config = dict(
    image_size=64,
    translate=0.06,
    beta2=0.95,
)
Rows from block 3, named by matrix and row number. Rows with one number belong to one channel. Each number is 128 + 24 x the weight over its row's rms, rounded and kept within 0 to 255. All counts start at 0. Numbers have three digits each. After the name is the row's rms in percent of the matrix's.
# convs0: first 3x3 conv (model.blocks.3.convs.0.weight, 128x128x3x3, standardized in use), inputs 120-125, a 3x3 kernel for each
# convs1: second 3x3 conv (model.blocks.3.convs.1.weight, 128x128x3x3, standardized in use, transposed), outputs 120-125, a 3x3 kernel for each
convs0.5 079:173130119103103147128121106144094110146109135134107160132148168085109135072129110139129128128129106132083104091122129086108120123110128172144140100109117104123122
convs0.6 070:135153148070065108061101089124122143104124129153116140082113102132168114127134174138121130129125112151175150128139124141114118136147147132093100136122095160164162
convs0.7 090:147146160122120133084107170147136139123109156111131144119110125117112152131148128104122127115138160124121137118107124102135129083128158114138069130121132166119139
convs0.8 097:118089126135166114163153146151125096138161120146142151126144125130127192139133104111138143126108134167131132145128147150138133167145114131151108081097167146127138
convs0.9 101:078127157137152135098140165142141153146125126139125147122099139093105141099115112095129134114120154116155097112100117135108142126144152166121127135109142086123171
convs0.10 117:151167110085116143080132145117132108124121161146131161131127165125129067149141167135126131140172127118106117153143143139155163140163127139120144144122102114130131
convs0.11 110:087222162109136155114129114114121078113154114129148139149130117164103117124098147128108101127168133127136106111158164137145138119164162101117115133127118136138122
convs0.12 103:147157163139076136120104085132126116130113134116123127131093087170116122159109133154132133121131118100087160126144148100123136100146110106150124139161098166118137
convs0.13 082:125106144160114113106098128100074111144134137131130139086124073144114117140143101149133160135144129127112129172092137126121144124127159142130109126087121138134159
convs0.14 096:129122165114105197140128149132144138135122195157165110145121136111180106153101160157121112155104128121177088123120139143125167124144126135118157108126134124129123
convs0.15 098:142143121131127118157120138086143122119117154129130131132139152151151125168128159137134122116092088135067102167153170150135190176142179098122135098131137169122164
convs0.16 095:110167165113117149119092144132127129146128094104091114122125119122125121090148144111115102109125116135154136112118139099110125109127098094126149147121108093132089
convs0.17 099:101118188102129161097159148064107127141098134135145151149144090121139131129144147140161135144120127098099130109144139123185119120139123139138118121152131125117148
convs0.18 099:181075108175156074114213128115136116080117114122104103133147117145161158111152169083144107091167133116096162131148127128139129112133147154151126109185147097133163
convs0.19 106:123102113137113111133137145144142166106106111120141139164163151077092151151110114109124130165146141121122135121148149103099119101116118145171150136127136116114125
convs0.20 108:088112150121098153109098124122137142077111129095111159133146143160112143143100136109111152123144152118134153104135102130121096121136143140096134119089111127118130
convs0.21 108:102099118112129184146063149153179142134161126126143144126098149128131077085159121162132125117145126156168119152125136131138106144108139107140181134064095155176135
convs0.22 090:139155178128094104120199134085092132089101164126111132110109120127154152131144164106141131120129096117135103151158153137162156135129146104132141142109154151126163
convs0.23 121:080093088099120099126122130121102119159117122128138146089146187141092144143118098163148128115152157123104108150147140086076158122122091105120120143125132133129075
convs0.24 083:152127103134144116120108103131113135161128118129118121112119137103097120104107116119115119124128150121151146165163144108133147098112116146140147145143119117128116
convs0.25 098:153195134125131158132074158137115138109098141126160131134129138112133103130105121121114059128135095109119139112117133122141142141143145102085167118092147131085106
convs0.26 089:117097122155103125132150154131159134101129120117106081129140148159102126150144142139131174134160144159153112093069110142109135187143137089127116089080123145100097
convs0.27 081:183151184186157114148128097126116051103100058128111107157126088122103109128138148135149121115144152121142149130132147119134114131125125131143100112146086097130106
convs0.28 109:203134164088188193117161130129145138101134121134131099094133119111114133095138133150138139121137117107106139135118153154161147103122126135137107126136099134119090
convs0.29 084:130182186120170175116112161103095135143128157111150091121101098147109114114141138098103152090122142111113157138133139143090100132098125115106081121134095123126114
convs0.30 110:152143151138123139085084122144092110130073156157141141122091147131146151142107126114110157106140159136154101139100123101151161113144138144115099149130171177163133
convs0.31 103:161198115144180089138114124128082127102129138122138120115111173107099148132129133122146118147147105121166133170147117181146128145124129119105143096134139125132131
convs0.32 093:152155177132118117113107132089110162087144159134171183119118149109117136131125116113144125150125105123101090121127130122147131096119087099127128135151159111177140
convs0.33 122:068160148196140142120082159137151084122091147068122120136111121122116125172152110138086111126149117162143115145099164160109179125137165127115111091114158115139102
convs0.34 099:105108096026131168070178122119108155132139129164154108128097140128157123128100096140123115141135108194175101083097119087106151122116143104109162129110102172127118
convs0.35 101:122102190152140127145166130145143147173115132152060119120126112122120106114120122121079150135090149133104112139134135145134148126151154115138088114116097113145109
convs0.36 094:124143125113086129124090101123137128146148158166147178129155109107126115098088114145139120151155094140150092155113132155127149142175189122118133105134147110127118
convs0.37 094:088137088079135126115180147126107126097140127099140133102138134133160142129112156101139163126116108160140096123172146134114155167112107128119109161145136125110143
convs0.38 082:130111147115172146106120179108131139078132156122180147128119126167166121153134149148107108088103145138164111143120141137112134135127150100118153143112118184150124
convs0.39 078:162129111108152147155137168161133106133102120135127126154101113125161113116157118137149145135171181149197152114115118147125110153140116178132104173158142143188156
convs0.40 108:153129118144117104129117106167136101174117139141104104136135092088117132081126124140145126158119113131104139128134145167177142169139124147110108134148165106150124
convs0.41 117:096067078112035072150133122117065068176159173125099106126148169136147095142112131141140140145150152096083094156127159118111165120125147088139152156161103110109105
convs0.42 089:182147148111075103179141071096142099129127152120114106141127128126111098118105153130132138158125131119087121145167166154145140114116133125183113124111106085076121
convs0.43 093:157189119170119101129127113115160139082106094120098126141142112153147135141111113119113108122133152124140131108137095115116156132102163142120113106114135139088112
convs0.44 114:142106101118135133116130108072056126102107129166139132140131166146107093094099117145140083117137142179153171122164137132137106128139138106128115117136136122084153
convs0.45 079:181107130145143161108103107113122166124114169121135135152144157129133139111108094117128149084092107108085108104079097092090119088075073110109113126156147125154133
convs0.46 089:075114149070082115112106119132131155162155156130137147088109152113153144090102157150162119137114158130144145142168151107127149066090104119153130163135119138125114
convs0.47 083:134150135195148141177173127161178122139150129109104109145127143145102135154153178135109129145158147135100130141096075132121116180144171063128099066110115137114172
convs0.48 114:129123154144088238169117152107136153080182125094151112097160125133150124198048193152138125118153133141171098118127147130118152142133141141102130140119129146127113
convs0.49 097:162110084158132101143158113161100158167095137168139104144122120119123118118139087157114107174092108125137125189154161188156130157144125154117119077104133144142125
convs0.50 093:142151118142194166176176160157112126142096106096109107115137109142109153158144114138122100137137114142114107149168127128138135092135137119134122115113109116115102
convs0.51 114:114129089144109149168120159154108132093191110141129094096132168122154074147089126149081154113135126090158082151122086131091123112111137135125146123145149159153150
convs0.52 099:105069113116098089080064106182124136180086122135161121144112148122131150153140131134108121137109146125142150141128149131111152099104120121113107114115136153148143
convs0.53 096:121117119172147108074157172112131154115134089136084097149139134150189146147140089150098139114150141133176107130140120147102108141183144156113115135182146116140161
convs0.54 095:078185130063119090092120100102141124131159138148172130111124154123149152129117167094140130096092142120065131129102160137094147125131133134121128095108130182149149
convs0.55 093:092180096113171073166125107098159089157213149175175145102134118148111143126122115119159131112139094110135099142117124156153131139128141108149126133142064132125121
convs0.56 100:155121138156122111128131126162080155169088156112159101119106136091155120137162073151126112157104133141094132146164131138163143132176105111123113150084154108135131
convs0.57 088:165150159164186167119148182157114090152124095153146106126121099077123123109129125076150118122144125115152132161137149149099147162133139137143131134137117128125116
convs0.58 106:073022087110126132145152178128119155118113143103127144134172141132110129124099107127167127109121105092130122117135147113171155106145123133129149152125129101061103
convs0.59 104:154118119183093186186099120134140106147129150116124174089101121129112061129153088123143106123140134164112168138142123164109133157137126110150123111102077134124105
convs0.60 089:145170126097146164109121141098089128149114118125140126157147129174154140130154176106110138133128098123136151154165120169186169145141154096109125101127129125138173
convs0.61 118:107159108045124177123132126124091120187149105111185125119116112124183107118148155166147109136150116110144190144116152123109123130147106089126159107120102121148145
convs0.62 104:116114101113156100139152114137141141080136147114117147113087139114086143135112122140117127140123152153080146078143153147118137139107108126129133125134120120109115
convs0.63 079:097098156150179165156167152124080125150095095122111113133121143110102114145150104186153094130130095123115144131135112147160126140139135128139130084113114114094086
convs0.64 108:155233160147143112089120105119163102110145120134104132131127090140200163162168101165100137140117135162141111135114111113106099126131113115098094098140171143193167
convs0.65 110:114118148165159133111142144101152161143096149138125153115122122097172117106141106134136134136144087163099103145108065142117095158143134175115128137120137094102110
convs0.66 078:123156123149134071140095099116131125114140156139155160134101111103107108120123128142157089111073110096113144117143111127147121108127114115132148102117136113104140
convs0.67 100:122173094114140142174190155073152115135154107133079136115161114126107159106146150119157114122130123143108186131127161115139103129084137134132112140109092136089134
convs0.68 102:123139137149123131165085144113117045130073091115124171155141130106148108114181075125135101152108103145111091159108129190112119161126116141143130155134129138126135
convs0.69 115:117195140112081125176158109128141145121131120116120152114090102116149128136160198122101116142105120132113071088114136117125151138127138128099094113166143104158180
convs0.70 105:152134087128132103124109122127107146099147108113179110141138131146103138137092114134138123162159087185110113144111111141139130129157134118098143122133139126157121
convs0.71 087:134170156135158116166155109134139129136157137147120122148098085156133107146126121115131109115133154127180146129145127156130121161121110128084099136074096126099125
convs0.72 115:118103105093145070102122136150111165082131125159148152112115101110071157158067146133124114152116145151069137095186139113140192129130168097119116112153125149128125
convs0.73 098:117151089122076085091104148140126143135154154138120099108120105174103142117095157138155114123147131102163160121111118098100127114149122117135101142120138153120104
convs0.74 089:082108115129145179125130179130093099102138107077129130122153130161173158128137156102103101114091129148129157152176146153152129151119144123136109132116091169121102
convs0.75 092:154124117095155180161178150100107140165165113147087095129146145164159135122135100127142108163151113118112148119140159126112121136128129093119130101127129120112124
convs0.76 107:108125078137123083171169130151148096167163113105124134137121160128122160101108167122142135155130133151151158102141149114135161127160118104080182115122158104087091
convs0.77 110:115181106090169143088106145089128134110112098136100120145097111112134167103137156134125115109129074148161153136138119130133167162124167144122158147124128124062129
convs0.78 128:142086107143198125079081140134079135126102114114077153109087171184112129125083103100134148158177132161152139121151110113167131105127139119149145163073097121146094
convs0.79 094:125138113161118157142140154116079116160126147135129130124118124097166100137155149141150142147145142097190150178145133141118130141134130122099105142109126123097142
convs0.80 113:103181142101147184111113082141116120130142094118142142161151156130119151128127120129133117172159102133139166144131117150147130131195110113141135101134101139139106
convs0.81 095:173095147178122136159165088154103125123100157105101184124171153103197117129168076126100127140141131135123110138105073160111105140164119120081103119097137099146142
convs0.82 080:126085088105151136078105108157164134147164105138148139128129118109161102108144120119150156116144136137154144138116133141115129158125167130124148144134106158164115
convs0.83 099:134169172129154137121101120114137101165099204115104198112118092101135112126139123113135117118166101120148097155167136128158166120125150135124117122097101122116165
convs0.84 106:221144107191138109178082098120117095126085147112095122137136144131111135105106170112153101175140093160097134157146145153148133175139104142139155122106145168123151
convs0.85 098:082112121091132147162163145099119133125112124112102133148147126091131131128152133099133135138128078147066125133152137145137160105116153146124105119117106083122136
convs0.86 091:104102094144095108140122102157180129123158133139118152119161147137121145123143170109102121124123095135110132169147162189152150187183138137104146147087105137114154
convs0.87 091:138143110148155119127161150148126097117122079135110116111087120103081120120156136137122125114090083146120092167138092158119101138139138148143160106077134117109155
convs0.88 092:128118110180068118132125086114160126108112141129062189129131090143142080145133135129139156132147151090111123149137099147151115126171115129127165159104119153148159
convs0.89 102:118090128113097167146140129161116192139076106134123141123097093130136127088090109131126128114134151156151099137083090115078127147158141105120095153145141134131109
convs0.90 114:115126104121154090105120119136137157177168174139134107109108096094125151135131157154122119174137104143148140166158170140113105130095148140153158149091138116137132
convs0.91 118:165148094110111091122093129146154152119145133124120097123136104128151073136165130147128101169097095142113125123125098119139087110145121104121101111131119135137113
convs0.92 105:104075150156106117143158128145103097149148078138135095124125130107087139093134110129127143160128147125155132122160142159136145149128143126131129144137163107137130
convs0.93 113:113167100124118169133116141129131125108121119116082120121129133094118145123128119133106170157075154136110127141127119140135057127123129116119120101144124130116129
convs0.94 105:117149105135082131129104140148135126169171130144104092152129152145153139126146110130107112156096165102160106130119109114065113151092104141122118136086161139148127
convs0.95 100:116127105088102109111102130140154082134126127132188146140105102179182116109132155084140169100161147153177148114119147100124122121122144100116130136147115156181147
convs0.96 103:085101119065111116124098152113102147114147108149137134172147106118117139099128143118141148171161099152144093122114122143126097158149110146117123172133113075085095
convs0.97 110:129134087084136072092112083163109157154101130142124111129122132103117153138104129132151151168147160157158146095104119094109131100120146109118125117104130154119137
convs0.98 095:122136168123171194102151102136160128155149087129092149123162112123103135153161183125102135133112132115121160137131128127130107125116083089131082126095086133112185
convs0.99 110:108108142138104132137205140123149092101068144106067139142117111143111135150140157104146138103096099132112116109143174122156142142109111125132126145137129117112132
convs0.100 093:166151155186160144141100104098134087122129122101143168115092099099096124127147146118151127138115096113103100101109089064115107098123130102127096078087072108130143
convs0.101 096:118125105099148100141162146100110120128114119127151165138135120157148121153119143119133117176119127121120147135109118134135151117149162148095127149143133143126119
convs0.102 085:132120129119117122116111120104132099112148085092146084138129119111095082118145085112117131116116137113148131136160136149167120145157158188136116117125113154127127
convs0.103 098:162095139121095141171118131120178085112174105128126107131092114138134086127164097126114113120112122137132113136095103143095095155110103148126146135109113135154136
convs0.104 114:145127124142148138142110128155113104128111121131119149148106133118119137097114126093110154102105198137135112124153124126115121187151154159154123118134151147108105
convs0.105 099:121117097136121156087116135136140134142094148097103154123111103147141101116151088152137120143144130120153104111094131123156138138166125138118132113083110128146132
convs0.106 113:180172090158103098145093119195147129167136161153137134103141142111125145118104137131120149141132141111158145154138135126131100100114087116129145122113175139111144
convs0.107 120:102158132115183096094103136138122110109101114103138096148107105142111104118131125132113154167133136141142149095128131105106099116112118102132132110137118130136140
convs0.108 101:114146059141161109160128150103139146084163122110146113159119123130128145125106165119147117107079127127122131114134129142127104118135106132105127136121113125134115
convs0.109 085:138139187097149160118130144165166133114131136148099109160127093151131132143110161102146107108136138104119161126130185136126181140133142122130114139112115135084124
convs0.110 107:127144176152074175139109150108149145132117154150094123083131134124149133135145166124106118078116124102177121130131136130151104123152088093124134141085080142121081
convs0.111 112:086085125129181126113127129133138098133124132118133155131129167147102117145109153115131124113121152135124130094153149112133106125134123148153117129156099119111107
convs0.112 091:087070102095076070113085114113099116163090093101114097174159138139163132118124123164159144138145146131131138150116089134127127120139131193103144177146165149157148
convs0.113 104:128145128084139115077151155088116150131142173141140174115108160149141106131129096147137121150127129101098082164161122143191137121149138099100131140135100138141121
convs0.114 108:102157122125133118125158182142133149146133211148093133133121146180137131128123139130135129150141124155131125141158138118129151128102156134103089117138094097096115
convs0.115 096:118067082150182117143157134118117120126158127095129117095121145144115147142157131134134121137098107134159159149140155154150152128113167128146160117178182102127163
convs0.116 097:112131133100084102136182170091096096105121148124129162120115124105144123128174153108123146119140129140093125134152121157137153127123146132094100127141123115143107
convs0.117 083:117121092114114088095077115136101085134074130133166175121090169100130135148174142133136138112139174131179109130195121141177111163172119137106129134124135160162122
convs1.5 095:137144133139119111140141119150070109138099139082101154135151138150141136130130133121125127150157135120152139085134141097141159117171153099125154106113132140131121
convs1.6 101:129168144100089105141121089127118133132060112165118118168146155149170171140132125136154126137105103138114097121120132138141127161174142098065066132127140129161176
convs1.7 090:152098139141126116108128122147130069187151089166140100134119143148104137124092151154135115146141114109132123140168120145181109176150142109125113106099129159131146
convs1.8 111:102135103150144141131116159109129145090145173107107126098130130123130136109150137154106144105116157131144170180164196139147157076108126121108086087118143126135136
convs1.9 112:129132140129124113136121132108137145110177128086183100152116105173097121172110137099141131122147136124153155135132132134118117153153107122130125108150113102092119
convs1.10 106:107103128143138179134156125136086107114150141112100111103120134121111146144140123103114094120121108125126127122146157159147115170166141144158114123142164122096126
convs1.11 097:156142145170141137169178134165142095183099143134112175120123157079108164078140165119136143129161161130177138089098127116097141143110138162142114160139100132119126
convs1.12 092:148201136121172123108092089121156140136174124138141094146138168127143133127140146108140206122144151105113129150149146118118103086099117143133122183136124145137115
convs1.13 097:128101126099114138116101148122149110111136146116133182144129096149130076152130075127116081134117115113115170140131154122132137113118128087111166098100176120102101
convs1.14 093:085137121082163098121126121105143138067099133104145116107139161094169141122123135157144127172111127143135141140116161148139146158170146115078113135071082146108115
convs1.15 104:130134113140152141115117172131144139119181144097167154112076100136102104180132137117129175122149165110140130166130118148122123131102164126122096136126097122142124
convs1.16 099:127164168147150162125116134100132128062136147095140154123128127116115118145119122099121133118154159132132154091124110109095097090098095116143131133148123151145132
convs1.17 103:150110121157140132139127099133148133086125124154143129084091155139115106145152094127155125136165119130173096081126148093175113110170140097091137139089115153129180
convs1.18 097:129107136152135138150128124126093124090133110118121078122150145097119134124088135118126140108130166119122151134114147092137133083101170144145123167123111169110115
convs1.19 112:130126117107159105131100108121168114152177152094107126104075112159160130123130132123138101115151121080139169138149139083118145141128142128162141129134146101082100
convs1.20 095:138110159200107133164162110145081115111163148141100142133153153145157152140163155094163097129159131120149149120186117132142137148154138130126107136126137105119143
convs1.21 094:120131109113085144141084124082164122097168145154102104153129143153115146126150138163111107178105089163121102125132148133100153147164144107112129124136138152125141
convs1.22 098:151055134162127126109155149135130149118133105147156130132089111130117120118113102135121129159135102122118103113115101087120110079100114147152155129119165139149196
convs1.23 096:112120131103097125095130108170167129099141110097139113182104121172169107148147097149094104133139088152130122145113096151123129110139140123135129145146111106175169
convs1.24 105:142151144165117096121111123148102140130120115150165138154162141108097105140123137104113148121100105153106109124104124144073074159125135170167180137115119112131120
convs1.25 085:143133129148105131109100134174111094154088110174108140142154127126133109153132124143109090109091107131111127122143134119131107148149105152144144118144173125146123
convs1.26 108:140118132113120122177166128099152137123185152139176136133122167102122122130173145125101109179142089139134079159160111158157106059111150132115116159159136102109120
convs1.27 103:150110137128117141112115108126165057110152123147080132152170152131132100126126106131123083132157078121149103154154126118153139095099144123137131106081096125149091
convs1.28 097:107121113131120139128120123124148121105166159162136138140127119165124150112151141113112093156127123181125118153141105128161116151183111127127094075103152093128136
convs1.29 105:119116110130129093119098105127143108159071124132096152109087114094128106057147116122134111124162134110123136122116098060096155066108163109130146130164171164161174
convs1.30 095:112097116117114109090113142093120158076105135088160161150147094143133098169104131160154078159111076122119112140145141117126145108138105097102122103108112097142155
convs1.31 097:136173149099135127086132110120160116135166170140078165101127133092125198116150158098147137121140139129121143119081115132097120168135109134144127114143110113133121
convs1.32 088:108106118071110129117117149154128133153105133133147119097150109094145107107149091097119118112133116119137129154172166125159098109140102139129124140105142120126159
convs1.33 100:165201164148166136124136133159126150110154157125141136146096116111144085107109115098145146138130128100115144093114148129121135094140122145116115117109143140146101
convs1.34 106:139128138116151133117104115138120111093077128111142158098131153122125127142122120155191132165176125130162118161120127150145111118138135126110092148092073133094070
convs1.35 103:151166133136130106065116074082142138158102165199103166150109092167094105123132116129128147114131124095100126105111095111094105128115146141150133161187119187144132
convs1.36 094:132143139104156166096131130132086149137071104106110162141137099129137144116137122130136128112138140144138134152123117153101125113106122140154156125161148119147132
convs1.37 105:106095139124138135094114094114125133141092079144116096134148134089151179107126128133151124118123146147125137170160178156141137108130130110128143133106119136156110
convs1.38 113:155106149135143111135158156113162091158142089149082128125122178136114119126126113105136106110076105099125111117101130119102139109133148147111123135137125113118115
convs1.39 100:152164152105128112105106096175136114146095110111080139139146134142154145169167125169132093149140125147153112115145152163147148156145146148137155132140152137137130
convs1.40 096:124112109097122124110154173116146106128160097129130083123117149127113144131091123117099140160129148138103119143100105177144115168132118126140142124127159095110135
convs1.41 108:115078163141132160111157120167094107164085108131103130138157131159134124157150100131107132116110093097090117145136123152116142135125135102094088140130075125122141
convs1.42 101:148103096143179150150149147112145088131140094131093093085113159080099131124147147149125128139120148144157134122111130120114110117103116126108090141104083085078063
convs1.43 101:144109103175131117155145091128125121139121133109080131129157163154185168149170166138119123131139120115139130124135124144156148117113119131131152134116118172126120
convs1.44 097:127176105151138099096132149125118112108120154101179134143122119143118077141148137104166108123169110145105116138108139133124135088163161152137146156151159148144159
convs1.45 103:129165194098111167125116130115140118116108085175137167142156143137146114119137119144150145145120103134149113142142126146120129130158152155128124116095106135139153
convs1.46 098:101089100098134136099136145120121113092127080062117149131131121121134086146174158086100110111125120122114128138133134122139116143151132136106124154159136089120136
convs1.47 106:135112085126131117139150131148127132115124073122133095132131141123107123146148135135138095155165110107122131118118128116128125130147170165122113146129132141104129
convs1.48 091:131120124118099113088128091128141131120169063113106082132118170117131187090142153132182151145162141129151139098118125094100121072132134161146129124071102128083119
convs1.49 096:127090116147136093146140124173117145181131149155121162084114139095132134129150159105151106131153132115151162083118144155100120175144146122123121116131146128095127
convs1.50 101:154124092142102095142142128128177117102127097161112142140165165075129140073116134118160063139121111118110134118127132094118112106124073120106130112116147120108132
convs1.51 099:117114131117132047092103087127137099108088073110109165161115120109124122110105098107119101112111140111147124135115121134132129095144108141118106111069092092103103
convs1.52 099:129129139070083127097122145155131144143106107125086058139125158136100147130132117146117140135109127128148118159143138165130130168144132127109141119121121131143140
convs1.53 098:132155181132172142153132078145120119161111111130146104134127121156145140151146120123151105123132111124106142132130093184170138112156143134104096120043074139142082
convs1.54 108:131131117111086108112067143131146139129130122142128130160107119158127103185120129140120117161153128130169157152118106142120083153126097134153125124124097136127105
convs1.55 094:110080125164101138142136140110097147142032119136088138102138110129143119125112109129147136142140135123138156105117133139128139154125149125123136118134099147157126
convs1.56 092:148122107105090154119105151139114130137078114065110120120131125105125103141143151143139144137145141116110155114097118116143122134163112118134158126136134132149152
convs1.57 100:093124138075131160108117136124127111138128153133156131121105104121119085133125105126096123122124124139132112176120087172108085132122093145158158147164149148176147
convs1.58 092:195141132131158125157128100152164103117153079150103127118103136122150130143163111157154102149163115138172114091104106105115115108104120133093114157163159121149175
convs1.59 104:137163138095151137086118131144085101162141114096173141119132091123162106152146148133111101108114109110116134110113111118126126080114123128146131116125146112138151
convs1.60 102:141140149128118109156115109160119136117092115094164112128142116113107125136125104112102097098114119144138130139096116154098090149113126092149182151119150198173117
convs1.61 100:121124127135149132133184162162141123139086128128144122141086146114113123145115137096096154106105135141107113136138176161108122170137121139151095090085117154135100
convs1.62 101:184155115146150119155136094139115128125158124114139138111111137126129158124118155090152158116134136126144116081108168073110159117127139097096076132148117168150158
convs1.63 097:152157098090088131127117147115133137094070121139096122140196132103134129134145122115151083114127107126113107116139134136149160130142120135132138116109149144138179
convs1.64 102:160190136171147078132096127146126128100106102123134127156181153138168083156126113172154107159136083122108089122127136110109130072153105165135134148134117117101113
convs1.65 099:108133173080135166103139115124092120132124104139121118133127134099134111102117099123130136140135149096123158158099120160098109121106108146106144137110148141122099
convs1.66 114:141170114160123136135141157123130157144146084152180132148094165122129144116137166077110106100117095110124133146141151110158164090155144126096125118113085156132137
convs1.67 091:122067134090048128115055132166116163154104120148139104145138104166109137118141147145116149122120143120144149161142120162173119150153149110115134132120113117105105
convs1.68 106:122130154161159151136150154165125146107164140075147157134123157119137129114115135132157130126101172145159130127147168162207160154191140105130115131124132131123076
convs1.69 098:142150120080137139145145111152118193145108124142151126106106112094110114149150179135140122106150123127132158098109128133131139145133135132124120162129105157186118
convs1.70 102:141118134128145146124154113119120149126111139131100072169076098148106074148131111082135133076124165067118139120098131125141100157149110125101098133131104169146105
convs1.71 104:096080094109060091127099107134127114144079109093064121115123135135130110160140130137125105134113087097097052134156143165150120147143111096129152110102132110130136
convs1.72 092:114128120123108134121111104103124131134123167138096136114133118128136096127126131093165162114176110149153094090109124095102143089105202156144159151143145121103142
convs1.73 108:130136155130113080136111101134116118113128134142142088158117110135089145123125146153129106112151128105149113135135124141140114148094124124117155111103125134097133
convs1.74 100:143176165161183147149135143159150147169109152172108158093117128106140165076125164147134148131134132107137141114128112119132079134118106144158146125134177120128142
convs1.75 106:147106099110109128144151170129122103138116109126132163138110103117097109146135165125104090135096100146125101146138135133123109136129108115101141149155154129115169
convs1.76 110:157156132131136122142093118126154222128138192152144192097097086107082093125141113135185165141183152108146121075121107052139133116095123101121129105146138067107142
convs1.77 092:127122152136067114113093092126106100126151121151147143119144132133108140150120137134103136143120105121137125129095127119100125128126117139124094127125093102090127
convs1.78 101:154153129129151099123119108089149172102140195121090171087118109108114119116134124114136149143153139124138108150144155121114142129108111127098128135132127131163164
convs1.79 104:129126127114157148119141135114144132154101097155195133124155104107119129133104113126157162094122149126051125148124112181121097136170138098099150110081127162121132
convs1.80 094:132132137152143160147130163145166115126158159139111125132138138083165132085154171110134118115138128126121118103128145070123117159119125151121127145144129118096074
convs1.81 095:123090140088072112084062079126110079143080129126109141143134148126105141143095158163132189147144150145126152116129143085112150078118161135114171101149129125150152
convs1.82 098:093116115121090123135131138159146088147097110123126131152146119151122121186130108122114110099106122118079126104130147102128136135127159146168144118145108109113124
convs1.83 097:085123132063125155113154144156098119153145147164162142100141137128145125147143125116122124114119117102118137101095088124073091149109097102124138101147154112153113
convs1.84 101:106141130124160116157153120146165107155140097176135119107076130089081142112111177119136137115120156118160159118111140121124124130098154112153127128154128125134140
convs1.85 109:140114114098155136126108121123090141077100156111172130152151116138097120098105139139139131094132154107102119128157153102132101133091098120122135108130124116126125
convs1.86 103:111151178102109122119113098111136188150129134162105157078105110048119140094170173119121215156152176137155134077093136089084142105122174100155115127124116121130148
convs1.87 098:119080099137104117155154142110099122092137131103140142121144103097107086115134131138119149132123125160138162121121135094106118109153135119089111133126123125107103
convs1.88 104:163097157171085119111110113139091118145112138117141128115163127128131126121137131107084091132078103122101116109151130151151122123109097121117162111137139115117154
convs1.89 099:098095146092108080122113135125103141156134165148153130126139112145137134198154151167087090152123152133106131177143112157140114169134121133109156068100108086116141
convs1.90 104:139075128121064108112097088115176146117144178112103125150107120125151130100120130126140090131109093128138111096155177110135145141191171106137135097095108141127117
convs1.91 093:086112150130173169146144172161103076195088089145144144114117145074136124106166111096157136108128147121139135138118106117104110076104100144152138170128150155140159
convs1.92 102:103149155105171164125139167172101172191098176140109175185120112154112105128136115132067163112096187128153146154142126119120136130112131098105128123121130076110153
convs1.93 090:082118139092138151140140197085126107117092056121080124130151135132124130079134131122148144109136145096158125133120113130127119123137158135116119133122138134169159
convs1.94 089:123099107125111118162104184150105078182121070144115078155158126111139142113137113144097126143091126138107140158142124127128135109133157145109132175120104161125144
convs1.95 106:160166108150133120165129149139132089097131061126140106138134146140148116135120107123129106129105105102080100147113123144097117146120118138109111119089126115110163
convs1.96 105:083149151126147116139114122130138094179140126090143179138140155142100100145139159126135149142113125143117139137104148123103134112093113121143143098136108093104134
convs1.97 100:108128127127107108159117078099138119127116144120102163121164143120132110125111122124145100140150104131134126122153166101114173080111146134134102132111111139140131
convs1.98 100:175157129100088122147140155124105139119143113116110104183185133155122130142139134130132115100060079105086107143146132153192118177161133081113122110083096119081136
convs1.99 095:157128143139164122118123116129166160143182143143228148142122168110081161104109168104137140152155126125171169125135122130141124122096118120132130141092119167152129
convs1.100 094:124145118151137138106147189141114113135123129130126155152133156155157110122125145140164136125152149107131173110139139135138124135149131162160162076117115068103131
convs1.101 100:155132120120096099134077129102102190126123197139113158133111127124137140155148120123154143103142150117135124114149138153143120123158110138126109149126135173150154
convs1.102 098:123092078147104116141130157106113104108148112125158123112125124132110120148141113135098130129113125145128153146093096167112083192145099138132145107147181111129138
convs1.103 098:157150119121121112112138125143151167143164149109194148103124137121082128147110088112112156148108169160159117107124166103119145117112136136138118124155110158139140
convs1.104 096:119128154169144139145110098137131117135146084118110149151121128129105100138078095101086138096096141151113121149120136158116117135084099108131161109138154137122130
convs1.105 102:168107137140139117169118115152207135133171147138177165136138155098139143128125132166117113148123099168137161126155142122134131122131106102122145089116146105124121
convs1.106 084:159159105163139120121115136146162196156097175134094116111128121117118140136137169155119166153128156110113156103088162091098147135122125108124116104115120118114116
convs1.107 101:135173146155137111103115125163116136132118124129117125100129150100126155114063131115121161131128158103101141097104175111098166180099123145120113151132136146151157
convs1.108 094:104101151131080145156129173134109085137086093127098102112136154129137143094122119143141114140130108131139125103121136129126140138115122131129110132143126138150142
convs1.109 099:140097126144087144112114123089151145132179090120172053140143104130095114140109121154132094148135080133105081127159118098124096154106101132134160148114149114086127
convs1.110 102:112120117107146086119132110114125167118108159134115133099117122080124104111123123112130153125127140137168177084070125096124151078125133178163141149168132119126127
convs1.111 099:158117168112159152099143102087112122127095103157124126105120159141105143145127122123179150107138138091115154165107153166120145137111152098148103117160092157151141
convs1.112 101:156170137170165156175145144133146118156145102135108103181148113150160138113153159147122105181146083153147084171198106162196128147139122127121147122130171128094145
convs1.113 098:098120126110128152110133149108139144097133174106127168083104136100135124147158189115123159130170186128137149097129159081113160103131179152159131154153102143152128
convs1.114 102:124098139130097131101157137121135121100116125147076107131107156113122143117099141118108115136132139107104129123121125153122097166115109134127100110134113116206177
convs1.115 094:156113123148159127178119104131200126119130094121095115110119100133158145125138156154157155129153166104127159108108095134112089129093123110148157130140129145116103
convs1.116 109:123135138086126116111116124141113143096078129116127130143162130086126137090107109128128110109110132148103122138131129147126113117103118148156155135154147131165176
convs1.117 109:120143162113123147159165130140078128131084133126168164163156125124144129104107121105107095112115148133119151145152164172147153160104107077108116139178164117139167